python train.py --model="image captioner" --crop_scale_min=1 --encoder_norm="layernorm" --encoder_mlp_ratio=2 --encoder_qk_norm=false --encoder_dropout=0.05 --encoder_patch_size=[4, 4] --encoder_conv_stem=false --encoder_depths=[3, 6, 3] --fusion="cross_attention" --decoder_norm="layernorm_no_bias" --decoder_norm_position="pre" --decoder_bias="none" --decoder_positions="rope" --lr_schedule="cosine"
Rows from block 9 of the image encoder of a small image captioner, named by matrix and row number. Rows with one number belong to one neuron. Each number is 500 + 50 x the weight over its row's rms, rounded and kept within 0 to 999. All counts start at 0. Numbers have three digits each.
After each neuron's rows are labels from the 100 images, of 14976, where the neuron reaches its highest value: "top examples" is what is common among them. Only what is clearly more common there than usual is listed. The data: dead-leaves pictures: piles of overlapping shapes. In brackets: how many of the 100.
# fc1: MLP up (encoder.blocks.9.mlp.fc1.weight, 512x256), inputs 0-63
# fc2: MLP down (encoder.blocks.9.mlp.fc2.weight, 256x512, transposed), outputs 0-63

fc1.399:570539533504530475444452520600530432578579585563496483594550568579522505463537502576539435502516460565479502525540531456547459541417479443502583458472526415465536475407568445575400567563433430
fc2.399:441478533458513573564582560556520507519436422546505420530469471578481476467432533426457498472455566582553504465470524587461473564501510469488428489498423583491535534456448540550540518444544578
top examples: grey (93); large pieces (71)

fc1.460:553556521518535566438546471446436474418500476405467532499508465515464570573422454524507410531498469496475444482422499447527509457431529452466530609564538523503429468531426516471489504455469460
fc2.460:475497501510475495577506498487573498459540493493510496427535413531491519482596423471441455531503427421426539516510506585484484590476559531434442527482444466536524480541439591418565444521495585
top examples: pastel (100)

fc1.373:569467549541548556465561456561429446560456515532430517575451535518567516475430420556506506448480530466590544548508467544482464457418546442468467458447467415446564427534535458528522411469483593
fc2.373:446440521521460499564541436526542576558569471508522573549546497450517519466443508533568465528449455551564438587451477482530538534517442517573539568487488554491413431557424478420439445485434473
top examples: warm (76); large pieces (60)

fc1.30:528432563552568463452509445551576476512540536575445455490458464510478516442472520430503483562568484503456593473453581451485566463477412474441598456498528452448417580474537543577483471447567586
fc2.30:476534525409451460424554438449596563444568536443484444490496532448538519508455433529437540462443509524516466499466561577530545584439497534472542439548480572571483523428526574582576440461543482
top examples: pastel (87); large pieces (69)

fc1.448:556491439471529457456512424428435510493600518565466450421422522394508498458457447529463452499547490431575483570550433491472521546522423493451527504510575586415523499424463511560455445549514492
fc2.448:416520564517576441479420583421470575464513562502529525452565469405439435416550497473572589410516451601504497428538560426550427513456569544562499492469471477548572543488429470506558494521460539
top examples: warm (88)

fc1.6:585580597523479442428578537488558432534518505553497481557527425513535459564469451475429528448395558489516494496530576526508526545443503436551461423566525494586473544562474445406499497577490588
fc2.6:526538446473486435435425411499434439458553436461446421440504582468564519532429463458554425555455466481510495584444467526570482477555450439534460425588541507549443570486454501543437541544448450
top examples: earthy (98); large pieces (81)

fc1.152:493589547595405488543486441541552504441426486483565551480475445458563541511530527456477421425500531512522513510414558447583433436489513499458479481452590467527526429507460590447430429409423497
fc2.152:503566556505533487452460559434480494489531516565480540481582429561474439389493495518496400547534554425488446475463474493497530517492455535461446445414505545507486425531538484538528570458457467
top examples: warm (69)

fc1.498:431515501431426470535479476452547444483494470571555512545431473564415436571514504408564576575538555573492496430574534584409426495500458486440579490512528524532555542537510420537414438463572444
fc2.498:451559572473571560475574552475422465447528465581527471436432543524508485438540544445524559434530557571556464555452471473546475601475593575516441544477463520531494476412523415521570453426443427
top examples: earthy (100)

fc1.176:560501432563458568484451550498469539508531479404487476470483526535550523448545448537537532457424461535560442548443548544455536445420524494516418538499603460567502511594518552503448538486426451
fc2.176:567454422601562432467473521492563459562469473541510487487475578599560421559490437515443407576472562414518454562462524541467457470548422530529517522530543474418411552441438486522576528458513434
top examples: warm (100)

fc1.229:575486452487444468437490473492434423433475508502464478520475559446481450483526413508555566436450510580465400434436517545450505542538493458448427593506460410544514528433470539551422574405533540
fc2.229:523457547506429534456586546439500478421510543555510530477474397525451487545534445460531521454526465481480548532480566510456473474448473556472527557555462440507554532567478578493538458572482486
top examples: earthy (84)

fc1.195:471547449574458517527488455571411440438496476521537471555561506537555553520422488506452416547456563544402448526437446560573484453450512474552469530568530537515500477522461487533549545445460531
fc2.195:548526443461546458462501555568515494448526421546493461518512557434465440540468533445509548425523504489581505543544552412505500524571585475462523566510560521546523472552542448570575519562485475
top examples: grey (100); large pieces (85)

fc1.56:573481567474466504451533492532568462429431527404539428490535542567451562595543553529422441449551542447467506565525485463430477407557487461434464582513496498430463521562491552512522557550447564
fc2.56:520436485421485553536450576499578471474563465552448557405525461575474566422549442547441578506542508567434490477515532569505548443402470449498534472598456472523438505584580530512519513563471515
top examples: grey (93); large pieces (78)

fc1.321:559511494538478489471523504514430490485505575428442511487569451584510471538513491529576441542451498580506459487483434482590369514466503559461512463569549433499448503474507582410502439438495599
fc2.321:508607551591490482546449537480447503552559457525527487421483523559491494458486562438419444558469562442579516519395450539521585474535549489554520530581480497483505415401391394547550508494535496
top examples: warm (96)

fc1.165:553590554569380564475489483585406447525531495406478518495551465504550513501525544460471481496506535493436475425458496449516478384492490491581542446468504489479469399443496556520546544522519457
fc2.165:468438499483545526480498505492484553588479517547537475589534544397511540431505508485592539546543529495497478527547542375505520481481543452513524478484525544418518500541559479462564485507575453
top examples: grey (100); large pieces (73)

fc1.363:526523590529551489567542473455524567421556494428550483461573536509507553530510483463505433559563561547549497459455442484470539494532417573505501475512578547478516559569573500542530494462475469
fc2.363:552406494554477482500498518513550472549435583561535583482557452480527478411529559516486493512476552489485537505512511520465569499511497528549543564454461505528444506445490459532456566410450441
top examples: large pieces (60); warm (58); pastel (42)

fc1.21:511528485517405426490571425499454482527552529447519475483578526551594498582499506454574530527493461485427564488558512449563476450497544462436485575587442419485506446553539427457551525499495466
fc2.21:434430439539511447495489505464479494522414556511523452544572575478446435539483498495466439472467430544480504507441521557540449483583576472565450572489435546422547562575420518411564462493519581
top examples: grey (68); earthy (32)